config.yaml
model: "self-supervised image encoder"
dataset: "single printed letters, digits and signs in grey, bent and noisy"
train_examples: 395000
image_size: 32
crop_scale_min: 0.3
horizontal_flip: false
translate: 0.12
color_jitter: 0.4
method: "moco_v3"
arch: "resnext"
norm: "groupnorm"
hidden_act: "leaky_relu"
weight_standardization: false
depths: [1, 1, 4, 1]
kernel_size: 3
stem: "single"
avg_pool_shortcut: true
widths: [192, 384, 768, 1536]
projector_hidden: 512
projector_out: 128
projector_hidden_layers: 2
temperature: 0.3
target_momentum: 0.99
init: "trunc_normal_002"
residual_init: "scaled_by_depth"
optimizer: "soap"
beta2: 0.999
learning_rate: 0.0039
beta1: 0.95
shampoo_beta: 0.999
eps: 1e-08
precondition_frequency: 10
max_precond_dim: 1024
merge_dims: true
one_sided: false
adamw_lr_other_params: 0.00078
max_grad_norm: 1.0
gradient_centralization: true
max_steps: 5400
batch_size: 128
epochs: 1.7
lr_schedule: "wsd"
decay_fraction: 0.3
final_lr_fraction: 0
warmup_steps: 100
weight_decay: 0.08
adamw_weight_decay_other_params: 0.05
Rows from block 2 of a small self-supervised image encoder, named by matrix and row number. Rows with one number belong to one channel. Each number is 128 + 32 x the weight over its row's rms, rounded and kept within 0 to 255. All counts start at 0.
After each channel's rows are labels from the 100 images, of 14976, where the channel reaches its highest value: "strongest on" is what is common among them. Only what is clearly more common there than usual is listed. The data: single printed letters, digits and signs in grey, bent and noisy.
# convs1: grouped (16 groups) 3x3 conv, stride 2 (model.blocks.2.convs.1.weight, 384x24x3x3, each kernel summed), inputs within the group 0-23
# convs2: expand pointwise conv (model.blocks.2.convs.2.weight, 768x384x1x1, transposed), outputs 0-76

convs1.56 [142 145 124 197 109 131 154 128  93  96 123 134 165 110 136 145 137 153  94  93 141  27 144 138]
convs2.56 [ 89  86 147 156 129 193 147  50 100 141 216  99 163 169  99 115 119  92 209 131  96 145  96 164 162  53  93 178 126 150 122  95 174 127  98 112 149 179 104 133 177 166 131 183 137 153 145 143 150 121 143 128 161  36 138 118 117 137 155 130 106  99 130 160 128 114 143 149 111 125 181  60 104 113 134 144 100]
strongest on: the character -

convs1.94 [156 155 132 170 133 140 109  81 110 138  81 158  78 173  99 100 135  43 133 113 150 147 107 140]
convs2.94 [113 144 152 167 110 135 110  81 184 116 108  70  99  76 113  86 163 167 117 140  54 109 128 118 121 190 130 139 187 153 164 176 125 127  89 104 140 106 105  63  65 121 153  94 122 132 216  76 150 147 142 113 130 149 129  92 126  91 138 198 165 168 145 112 142 143  75 127  99 158 123 159  87 153  50 103 131]
strongest on: the character -

convs1.77 [172 196 156 148 121 120 123 108 143 117 105  87  50 148 109 129 146  86 117  93 136 131 123 185]
convs2.77 [128  95 171  62 164 114 134 143 113 113 128 110 145  77 141 126 143 110  60 112  93 104 187 156 125  93  88  82 148 131  75 120 165 112 131 152 152 116 191 133  99 127  76 164 119 158 149 178 110 143  59 171 161  87  95 174 185  74 148 115  96 108  97 103 117 168 103 114 164 166 137 201 113 128  65 125 156]
strongest on: the character -

convs1.273 [180 102 130 102 155 126 116 132 161  99 208  68 107 115 119 146 165  98  95 107 140 117  94 167]
convs2.273 [156 119  98 149  74 124 122 147 136 118 131 125 221 199 109 103 120 152  94 121 179 150 144 177 134 108 124 201 119 155 137 105 160 155 165 132 160 135 107 118 213 174 120 121 126 153 120 112 156 111  78 160 167 119  64 150 187 132  90  93 177 152  94 107 127 130 153 133 178 125 102 185 165 145 146 122 125]
strongest on: dark on light

convs1.155 [123 114 125 113 166 117 120 149 154 130 199 144  97 113 138 146  75 118  81 204  91  86 110 124]
convs2.155 [138 101 144 139 150 152 116 109 135 146 110 161 119 113 160 128  89 135 147 174 141 104 102 159 179 166 153  41 124 148 135  90 110 127 133 123 126 123 157 131 151 150 106 146 146 126  77  86  99  98 146 182 132  88 142 189 122 141 145 101 146 151 127 159 178 158 166 167 113 112 135 100 168 194 154 119 115]
strongest on: the character -

convs1.353 [123 115 128 115 117  52 111 142 109  96 226 140  99 145 163 151 151 138  91 141 121 132 156 102]
convs2.353 [ 87 110 144 105 111 160 151 134 161 133 112  83 144 116  93 120 127 136 181  94 129 124 157 106 114 135  97 193 134 115 138 138 139 121 147 135 118  93 148 124 146  64 135 170 125 143  78  84  79 115 119 113 106 140 145 189 115 135 111 102  47 145 134 170 117 114 123  94  65 111 116 106 164 121 154 134 156]
strongest on: dark on light

convs1.75 [126 124 163 161 147 140 144 113 131 203  67 112 105 145 120 145 159  50  97 160 151 130 156 124]
convs2.75 [141  87 134 124 110 127  82 172 127 148 121 128 125 127  68  91 122 145 153 128 161 126 135 128 171 120 116 121 138 160 229 141 139 116 107 127 160 105 159 126 160 174 141  78 131 120 141 155 153 132  90 135 165 224 127 145 119 129 149 146 140 166 133 135 127 118 152  77 120 151 106  95 120 173 112 110 110]
strongest on: dark on light; the character -

convs1.81 [185 154  93 126 126 132  95  72 120  89 170 166 149 152 106  88 100 170  97 128 116  97 105 173]
convs2.81 [166 173 119 135 104  51 116 132 112 110 136 115 135 134  83 130 161 123 112 169 148 154 122 149 109  81 192 147 162 102 136 125 162 114 113 107 160  86  86 109 103 136 159 134 138 211  89 103  89 162 135 111 171 159 141 161 118 180 165 135 153 123  83 128 147 130 179  87 126 149 151 141 198  77 125 126 119]
strongest on: the character -

convs1.138 [108 143 131 125 110 112 179 127 233 135 100 160  91  98  94 145 144 171  96 151 107 130 125 121]
convs2.138 [159 117 148  97 159  90  87 107 150 153  83 162  99 133 120 127 164  92 213 124 131 124 119 159 187  93  62 138 207 121 167 227 171 108 179  99 120 113  71 130  99 118 134  77 162 133 116 156  99 118 136 119 167 155 170 148 151 184 147 127 145 111 128  98 101 155 112  98 159 115 165 148 139 156 134 190 150]
strongest on: dark on light; the character -

convs1.13 [138  93 146 127 129 110 110  74 154  99 129  51 142 128 166 175 114  90 189 164 118 122 102 104]
convs2.13 [158  85 102 138 153 147 147  45 117 128 142 107 152 167 130  71  49 128  76 146 144 175 202 125 172  79 180 107 101 128 109  99 113 149 134 127 136 103 122 119 108 139  73 112 153 108  72  90 133 186  73 134  75 144 155 219 163 157 128 150 135  52 181  98 148 181 120 121 193 137  98 142 213  76 110 119 121]
strongest on: dark on light

convs1.11 [117 181 119 136 139 133 128 165 118 121 119 198  86 125 125  61 135  67 155 113  90 167 117 156]
convs2.11 [176 116 173 142 139 111 133 163 116 169  82 160 147 126 136 136 128 137 145 111 100 136  93 131 107 124 110 120 164  81 206 133 168 100 108 107  87 149 147 114  72 122 142 118 201 104 165 144 155 182 139  96 124 122 161 134 152 119 158  87 110 128  60 123 170  97 121 144 168 111 189 174  94 189 127 130  81]
strongest on: dark on light

convs1.203 [124 171 155 157 160 114 102  82  93  81 101 143 124 132  75 141  94 104  60 152 176 135 128 110]
convs2.203 [ 76 188 150 116 149  76 141 153 130  79 128 146 161 140 103  83  91 130 131 121 153 125 147 151 131 143  58 167 191  93  96 110 174 108 132 163 158 180 122 130  95 108 133 146 124 140 124 168 125 120 121  96 115 242  80 128  69 115 142 152 107 167 129 124  89 109 155 123 127 179 139 158 105 155 126 130 113]
strongest on: dark on light; small letter

convs1.82 [163 140 120 167 170 128 114 200  83 135  75 144  95 144 158  92 138 162  67 134 120 135 110 148]
convs2.82 [135 133 137 129 154 141 160 142 127 115 150  80 105 134 212 141 103 131  75 104 104 145 112 201 213 225 138 128 125  96 151 147 109 120 165 159 148  98 149 147 106 122 113  45  98 116 156  40 118  83 103 110 169 128 115 137 130 120  87 126 165 156 137 128 107 171  66  93 166  98 175 147 194 115 141 130  93]
strongest on: the character -

convs1.319 [124 144 106 137 176 127 163 164 127 169 109 142 152 157 158  34 147 126 109 112  98 166 172 111]
convs2.319 [113 138  72 124 141 139 134 111  96 147 121 157  77  98  89 107 121 130 106 173 131 211 117 118 135 114 129 153 111 147 106  85 108  93 126 155 125 122 147 105 136 157 120 149 148  90 106 104  88 135 142 109 135 133  81  99  88 112 153  95 158 157 130 101 171  73 123  52  76 138 144 195  73 137 105 153  91]
strongest on: dark on light

convs1.157 [122 148  63 173  96 142 134 137 126 171  76 156 195 117 110 156 106 154 118  76 162 130 131 150]
convs2.157 [122 124 162 113 150 147 112 182 106 120 146 144 164 151 163  91 127 163  92 120 178 130  62 135  44 150 104  63 146 152 155 110  94 144 224 150 141 100 168 128 139 139  92  64 130 144  92 197 142  96 121 132 129 161 161  80 123 169 138 107  96 179 175 140 142 135 118 144 149 125 149 132 194 174 126 125 177]
strongest on: dark on light

convs1.222 [143 112 176  92  47 167 141 172 108 154 129 145 136 115  68 155 138 162 104 173 116 113 118 133]
convs2.222 [ 92 153 104 143 114 106 174 119 158 159 134 101 147  94  98  93 114  96 189 158 145  79 166 166  96 143  95  89  36  82 128 106 157 120 162 181  95 144 140 129  99 108 122 128 123  91 147 137 113 130 176 117  75 125  59 139 129  90 136  59 152 104 122  81 171 181  95 174 195 156 139 120 181 112 123 152 119]
strongest on: dark on light

convs1.210 [128 226  89 110 141 140 123 127 107 159 117 110  82 129 119 141 118 133 102 103 124 121 112 211]
convs2.210 [152 132 152 113 134 149 119 152 161 107 155 153 112 139 192 146 121 139 192 135 146 142 108 110  85 142  88 122 141 114 147 114 119 124 143 119 179  77 118 135 168 146  64 133 132 150 122  62  96  68 130  92  94 207  55  92 144 124  98 125 125 137 122 213 112 109  86  78 141 141 104 110 128 165 136 175 118]
strongest on: dark on light

convs1.192 [141 112 168 151 107 135  95 161 135 159  91 132 139 102  84 173 153  68 135 157 180  78 126  86]
convs2.192 [142 103 135 141  97 156 133  59 200 126 133 126 136 142 128 198 110 152 110 144 121 169 119 114 163 170 127 139 162 116 150 101  79 134 178 138 143 164 106 175  54  91 124 123 114 157 142  94 145  88 142 186 124 162 104 118 129  94 117 121 146  66 161 129  95 160 188 143 100 148 161 120 131  83 124 115 156]
strongest on: dark on light; small letter

convs1.167 [140 136 145 132  68 149 147 126 124 104  85 170 202 114 121 127 176 123 113  94 154 172 118  70]
convs2.167 [100 125  68 145 112 172 110 217 153 164 129 116 130 121  74 124 126  90 138 138 191 162 150 150 148 100 133 196 122  96 154 125 144 109 124 121  64  97 166 145 179  81 148 162 139 145 113  83 130  58  92  97 137 221 145 135 107 102 127 137 149 122 146 140 139 131 181 142 117  87 119  82 174  61 107 108 101]
strongest on: dark on light

convs1.343 [ 73 126  40 132 157 125 140 140 142 135 123 125 187 161 171  92 113 130 107 158 178 112 131 143]
convs2.343 [ 94 118 179  97 120   7 130 133 124 122 185 130 139  60 190 130 184 105 126 120 137  96 144 107 144 102  94 129 184 120  82 121 134 148  95 117 130 193 166 196 123 110 104 121 117 132 145 115  80 160 154 108 135 126 121 149 143 140  81  64 110  96 108  82 158 128 164  97 143 147 154 165 192 174 122 109 134]
strongest on: dark on light

convs1.238 [172 106 126 173  89 123 162  94  79 161 147  72 162 159 126 167 110 105  89 144 117 154 170 149]
convs2.238 [ 92 138  99 180 158 110 148 171 117 146 168 119 159 135  94 118  91 127 131 139 134 117 144 168 125 174 134 101  83  56 121 229  99 117 135  80 156 119 146 154 100 116 150  27  97 150 129 180 114 132 174 132  95 159 120 122  72 139 144 122 122  78 180 129 120 172 100 134 182  81 116 103 138 120  96 104 134]
strongest on: dark on light

convs1.230 [126 101 101 188 110 104  91 105  63 113 122 151 166 159 112 109  78 102 199 117 137 127 143 140]
convs2.230 [145 138 141 111 136 116 143 150 165 140 133 105 106 158 119 110  79 101 205 179 175 108 100  98 154 172 100  74 136  81 129 128 169 153 103 177 139 154 115 118  64 109 135 138 153 150 150 159 145 154 144 106 133  92  99  89 144  99 127 112 169 114 169 152  75 108 100 130 210 177 106 119 142  97 150  94 133]
strongest on: the character -

convs1.35 [156 127 133  99  85 158 166 120 104 125  78 106 128 174 144 104  77 182 116 137 190 123 161  91]
convs2.35 [141 187 105 114 166  75 146 168 126 137 147 101 150  96  82 103 135 124  90 111  76 130 134 136 146 159 168 110  81 141 143 115 109  93 122 107 157 102 176 163 122 132 109 160 104  94  90 172 160  77 131 133 134 168 141  59 142  95 167 112 138 121 170  96 112  88 136  97 100 129 135  86  74 128  94 142 158]
strongest on: dark on light

convs1.153 [141 106 120 133  40 132 153 137 153  99  98 152 116 112  93 167 151 175 181  92 111  87 109 119]
convs2.153 [103 131 113 149 102 188  99 151 134  96 132 133 186 174 145 102 138 155 153 160 185 146 161 156 103  89 129  62 142 176 185  97 104 105 109 138 176 148 237 159 150 136 136 115  95 123 129 108 183 127 137 124 140 127 140 143 140 132 102 159 145 131 131 127 163 144 171 105 125  80 123 119 179 152  64 122 120]
strongest on: dark on light

convs1.309 [165 126 161 186 138  86 153  97 123 101 123 106 107  42  94 125  83 124 149 170 125 141 103 123]
convs2.309 [111 187 138 135 105 175 159 158 116 156 147  77 120 153 158 147 102 125 193 138 140 107 172 126 182 106  92 129  85 110  64 117 110  93 132 126 161 165 115 123 132 176 114 149 115 103 107 127 107 146 133 149 110 199 156 109 126 148 152 103 131  98 175  90 135 129  93 118 163 118 118 118 108 155 152 142 125]
strongest on: dark on light

convs1.95 [207 164 113 126 125 108 106 108  95  76 160 147 116  90 125 110 111 194 101 142 122 112 112 176]
convs2.95 [193 113 141 163 174 186 108  80 139 138 190 133 103 168 117 152 141 150  90 156 148 154 152 103  93  60 159 124  59 153 132 103 119 113  69 114 106 132 119 180 146  78 112  90 179 157 105 140 100 123 147 117 133 150 166 138  89 110 136 128 105 100 110 134 113 152 109  92 162 153 105  97 131 139 128 145 153]
strongest on: the character -

convs1.248 [134 138 128 109 115 148 109  78 135 118 186 103 115 149 148 145 114 128 160  30 155 160 111  80]
convs2.248 [126  85  96 119 165 154 179 117 111 102  84 160 108 140 125 153 167 100 129 128 147 148  60 131  70 128 109 130  90 104 107 177  81  96 157  77  95 125 168  88 128 110 136 140 122  72  54 137 155 147 135 156  92 116 111 142 116 126 122  85 141 113 144 113  73 130 102  79 102 112 179  96 135 149 136 130 107]
strongest on: dark on light

convs1.79 [133 135 161 152 133 144 149 104 113 170  84  95  91 133  96 155 148  34 148 117 148 144 121 182]
convs2.79 [158 102 139 138 104 139 139 170  69 160 119 150  50 120 165  93 153 126 149 122 123 131  89 157 129 104 115 115 197  96 140  69 131  96  97 142 148 154 120 137 157 143 139  74  93  91 100 112 152 131 155 110  90 133 128  87  83 140 139 103 128 119 113 151  77 119 133 109 142 127  48 177  57 104  77 103 137]
strongest on: the character -

convs1.65 [126 169 122 144 117 110 115 163 155 125 126 140 126 112 151 127  48 149 114 131 142  61 198 178]
convs2.65 [151 144 134 103 140 130 110  91 141 139 157 125 135  80 144 152 159 121 161 108 126 112 143 197 111 133 123 134 165 155 122 160 128 144 177 165  88 141 146 139 144 164 156 194  69 106 116  63 100 169 109 130 125  93 153  86  81 152 115 102  95 153 154 170 179 137 113 139 115 173 174 151 116 170 113 115 132]
strongest on: the character -

convs1.207 [115 144 164 143 134 136 128 155 123 110 145 138 125 116 101  75 131  89 163 145 162 130 130  13]
convs2.207 [135 118  94 144 148 116 121  85 192 115  95 143  95 111  84 186 113 173  95 134 171 119 110 135 118 194 131 184 119 146 139 124 113 106 121 103 137 143  93 190  93 134 179 128 151 180 211 126 174 107 161  90 159  97  92 118  49 162  84 146 153 134 136 132 134 119 153 105 106 120 122  79 112  99 151 114 125]
strongest on: dark on light

convs1.151 [123 135 130 100 109 155 121 145 172 149  93 114 165 133  85  97 200 124 158  52 159 133 120 166]
convs2.151 [111 136 144 128 133  99 104 134  99 143  88  42 166 113 110 145 117  98  97 134 208  78 120 101 107 106  88 185  98 154 104 155 124  94 132 196 173 105 180 129 163  87 118 179 117 161 120 184 170 133  89 180 135 110 136  83 186 146 144 146  93 151 105 108 134  72 111 145 127 135 150 159 200 126  75 187 172]
strongest on: dark on light

convs1.283 [138 137 107  95 216 109 129 161 208 162 113 111 126 114 108 128 122 101 103 104 161  85 126 128]
convs2.283 [114 147 145 109 128 107  88 118  78 146  76  81  76 153 132 100 124 111 135 111 154 144 116 155 167  88 135 109 116 196 150 163 145 153 107 198 116 151  80 107 174 120 109 123  95 131 122 132 115 123  99 127 160 114  95 152 121 105 161 126 130 164 146  96 141 155 108 142 133 148 134  97 101 135 155 156 128]
strongest on: the character -; the character *

convs1.48 [154 111 129  77 166 126 144 122 107 141 187 173 153 131 158 151  97 142 124 114  98  48  91  95]
convs2.48 [ 76 176 124 185 106 122 152  97 152 134 100 101 156 151 156 181 110 126 132 106 143 165  85 120  88 166  80 134 127 130  93 105 147  87 110 172 149 145 137 141 127 147 134 165 134 119 161 160 120 111 131 151 127 106 136 141 127  93 113 125 115 136 127  66 107 135  94 124 138 122 147 104 126 114 175 135 109]
strongest on: the character -

convs1.374 [119 228 106 110 121 114 114 164 124 157 120 120 105 124 140 215  95 114 111 129 116 157 133 124]
convs2.374 [138 100 178 108 116 133 141 122 112 112 153 140 114 146  87 149 149 120  67 172  87 125 170 160  91 140 164 176  81 145  47 178 121 159 143 129 124 159 127 166 125 139  88 145 101 120 180  72 121 123 117 120  88 163  74  87 178 105 101  61 125 134 121 109 131 153  82 117  91  99 111 108 103  60 140 144 138]
strongest on: the character -

convs1.163 [139 114  73 161 196 144 141 128 176 156  80 135 174 114  87 164 104 137 134  77 114 110 114 110]
convs2.163 [132 187 167 105  99  80 157  75  68 128 177  98 107  76 109 108  99  84 142  74 106 121 188 109 185  97 151 101 131  89 157 157 121 109 107 105 111 164 180 150 139 119 128  89  69 129 230 160  81 124 165  87 134 136 169 203 110 104  92 126 158  87 143 122 122 123 124 123 120 120 112 127 155 122 156 150 118]
strongest on: dark on light

convs1.199 [120 161  85 110 118  97 117  99 130 162 149 118 105 130 160 132  58 174 139 127 116 145 107 217]
convs2.199 [144 171 157 176 170 134  99  67 163 125 138 126 107 116 135 171 188 112 129 155 165  84  88 113 124 121  69  94 154 139 151 123 118 123  84 108 191 134 128 140 139 150 148  88 138 135 172 116 163 199 190 121 115 106 149  71 112 167  92 163 104  78  85 191 138 159 151  61 110 169  98 127  76 127 124  75  97]
strongest on: dark on light

convs1.275 [112 141  96 147  82 107 119 185  86 158  84 135 155 114 123  97 115 122 221 137 163 132 118 129]
convs2.275 [164 132  73  36 105  98 143 194 113 106 145 117 103 140 109  96 142 142 146 106 111 133  74 106 165 164 134 122  92 108  93 124 127  95 170 147 156 104 126  90 156  86 177 141 167  90  43 155 134  95 110 103  95 255 105 105 138 130 113 145  73 118 176 180 145 134 148 160 114 149 119 112  55  95  97 159 185]
strongest on: dark on light; serif

convs1.383 [134  78 142 166 121 118 150 152 153 172 130  71 141 133 147  44  91 149 132 164 160 105 156 139]
convs2.383 [110 149 170 130 113  69  96 125 125 132 170 178 126 157 142 116 191 127 113 152 181 116 140 118  84  94 102 168  44 139 187 111 118 167 191 139 187 109 105 119 135 103 129  64 129 105 202 133 176 146 181 113 147  80 121  86 147 150 162 128 123 165 122 130  68 123  97 110 126 128 112 159  53 137  92 157 108]
strongest on: dark on light

convs1.279 [104 119 113  95 190 114 154 128 213 187  79 159 140 127 126 131 103 101 111 105 156 124 146 106]
convs2.279 [124  86 179 106 100 120 104  56 145 105 152  87 108  59 131 141 121 131  74 132 123 166 138 130 149 168 150 219  93 117 171 112  94  64 138 147 149 115 115 117 162 184 117 137  94 137 187 127 106 172 115  97  90 133 107 121 141 180 165 113 156 217 139 130 147 170 114 135 154 136 163 137  54 125 122 133 151]
strongest on: the character -

convs1.333 [129 101 104 145 121 128 149 107 128  52 132 133 169  97 153 190 102  88 147 107 105 102  69 164]
convs2.333 [139 154 132 167 111  78 137 154 177 125 169 130 157 108  91 122 111 154 119  86  95 148 124 127 136 112 163  80 146 124  76 122 165 124 157 134 176 119 154 126 155 156 141  82  95 158 145 204 145 136 201 163 144 106 148 125 110 139  94 173 119  95  74 146 114 114 146 135 172 130 161 201 255 154 131 164  97]
strongest on: the character -

convs1.235 [139  83 148 152 122  89 119 105  98 109  96 174 135 112 138 115 118  54 174 174 154 159  78 146]
convs2.235 [119 156 114 141  89 112 114 155 119 164 131 107 143 136 180 145 131 126 202 173 168 114 117 119 117 120 136  81 132  73 187 182 104 139  85 115 107  85 138 123 144  94 132  76 108 115 173 160 129 153 188 120 145 115  75 139 124 134 120 144 165  67  79 183 117  84 154 102 161 177 113 137 148 136  76 132 138]
strongest on: dark on light

convs1.128 [111  80 121 117  72 116  97 184 128 158 139 150 132 151 191 127 162  67 143 117 169 120  95 143]
convs2.128 [170  99 100 155 117  50 133  65 107 132 123 134  92 173 172 130 131 101 157 130 141 145  88 143 141 106 195 124 110 144  79 144 166 214 102 129 147  94 100 111 155 161 116 117 102 142 132  98  89 146 123  53 141 180 120 122 135  86 112 169  87 144  65  79  78 134 113  79  99 178 129 157 110 150 121 154 141]
strongest on: dark on light; bold

convs1.265 [127  87 141 166 138 130 140  79 110  91 126 145  91 158 168 144 139 104 112  96 112 189 131  47]
convs2.265 [114 104 106 106 107 197 127 126 130 117 165 144 124 161 135 107 160 112 140 102 127 135 111 112 145 182 108 122 106 135 135 138 110 124  97 111  93 112 132 106 149 136 106 139  62 142 140 100 139 156 131 147 189 102 141 138 114 140 102 127 125 165 141 157 133 171 141 157 153 128 143 131 137 149 132  96 129]
strongest on: the character -

convs1.103 [146 126 135 155 118 152 148 134 122 114  87 186 129 121 117  94 105 148  83 158 125 182 181  48]
convs2.103 [112 214 128 152 147 129  96 132 140 139 117 107 144 150 150 148 135 135 114 129  54 137 155 126  83 111  81 139 135 122  95  80  86 110 189 129  86  94  90 110 172 180 112 138 131  95 128 136 102  33 142  98 133  57 141 137 129 145 125  48  83  90 149  97 149 137 142 103 130  95 143  99 112  67 153 177 130]
strongest on: small letter

convs1.246 [177 103 142  75 164 167  96 192 186 160  98 125  82 141 107 121 130 139 120 102 105 112 157 133]
convs2.246 [146 110 168 113 120 120 147 158  71 159  88 155  94 133 160 144 150 118 163 118 114 173 116 104 158 136  90 146 125 136 156 124  95 105  93 175 110 181 149  95 111 153  95 150  87 134 132 123 170 118 138 141 112  82 105 149 153 176 116  81 129  65 198 126  78  59  99 148 123 149 135 109  30 193 163 102 120]
strongest on: dark on light

convs1.369 [132  61 129 132 122 100 154  94 144 156 171 111 152 146 144  27 158 153 152 116 130 104 120 119]
convs2.369 [203 101 169 152 167  79 105 130 164 140 119 133 121 147  78  90 180 111 112 116 186 104 180 104 155 210 169 109 119 149 178  85 121  95 206  94 130 136 130 110  89 114 127 138 153  90 125 122  82  53 105 147 178 113 170 175 135  91 208 111 106 117 106 189  97 148 151 132 157 103 180  92  92 150 118 119 164]
strongest on: dark on light

convs1.132 [101 168 127 109 119 191 202 104 217 107 121 112 113 111 109 115 120 147 126 114 111 103 113 109]
convs2.132 [132 126 108 112 122 157 101 131 120 144 102 114 117 137 115 129 161  84 145 187 103 114 149 151 107  85 155 206 188 142 143 138 104 127 156  74 140 110 179 120 191 131 204  32 132 190 124 163 136 169 128  97 147 133 145 132  40  95 132  96 141 153 148 116 159 177  89 120 110 122 159 121 171 151 147 188 174]
strongest on: small letter

convs1.98 [139  97 129  93 132 130 150 161  68 126 120 142 178 154 149 151 165 128 132  36 132 137 180 129]
convs2.98 [136 145 173 126 109 118 135  62 131 110  83 158  17 124 111  94 167  91 171 129  92 134 173  98  96 141  93 157 125 140 145 145 121 147 125 110 150 160 136 156 139 138 151 136 119 112 110 106 110 105 162 126 139 123 132 172 151 129 164 103 139 123 163  85 114 145 115 137 127 177 113 109  13 172 118 138 124]
strongest on: the character -

convs1.27 [114 111 109 119  98 171 143 161 101 139  81 142 135 179 105 113 116 163  88 155 189 139 146  57]
convs2.27 [149 108 146  98 107 162 135 133 137 132 136 135 103 124 152  95  78 144  99 160 160 136 138 143 154 150  28 110 125  95 121 147 142  79 163  79 187 157 169 175  87 100 165 148 154  69 164 142 121 201  96  95 114 144  97 125 152 101 124 120  98 189 106  76 143 165 108 106 126 108 104 158 148 154 143 158 124]
strongest on: dark on light

convs1.356 [ 62  92  52 145 135 118 116 153 155 181 136 142 182 161 124 121 110 132 131 126 154 123  75 122]
convs2.356 [ 91 137 162  98 107 168 160 132 172 120  89 126 121 139 153 135 110 134  96  90 128 157 135  99  90 163 165 118  67  76  88  96 128 159 201 125 123 124 138  82  48 125 119 133 153 171 117 133  93  95  92 101 162 129 169 100 130 101 126  97 111 127 166 130 145 189 156 158 123 101 121 148 123 156 179 111 127]
strongest on: dark on light

convs1.88 [118 107 140 154 142 122 147 180 143 162  85 105  52 171 169 135 133 131  92 134 134 160 142  64]
convs2.88 [122 133 160 131 149  88 100 133 169 160 105 102  67 109 120 128 140 121  91 103 133  61 145 121 114  94  98 165 113 134 137  20 127 160 149 125  80 127  91 118 120 104 127 151 132 128  88  83 131 171 118 102 100 115  94 180 108 179 128 156 113 103 157 156 151  93  72  89 111 154 153 169  60  87 136 147 124]
strongest on: the character -

convs1.200 [130 151 128 128 120 133  99 112 114 164 105 128  98 137 107 182  79 145  92 146 108 118 110 234]
convs2.200 [123  93  83 134 105 121 134 161 129 128 158 132 165 168 139 120  58 161 189  71  98 159 141 110  89  96 104 172 150 140 156 136 120  97 155 168 123  79 119 121 138 162 132 120 125 137 192  15 120  98 116 136 140  76  83 103 156 169 117 104 128  98  69 148 131 123  66 106  74 126  56 116  65 142 132 105 154]
strongest on: dark on light

convs1.220 [123 129 137 130  91 187 108 129 225 140 173 106 136 117  62 114 132 145 112 139 106 107 153 113]
convs2.220 [142 189 168 107 131 152 147 133 174 117 145 184 179 124 137 166  86 133  85 112 171 120  90 153 119 170 171 113 156 102  96 159  76 110 101 147  90 122 146 135  89 119 142 142  50  94 166 107 118 191 171 158 141 237 151 115 197 176 130 151 172 189 122 155 109 193 128 146 126 128 103 123 163 147 211 192 176]
strongest on: the character -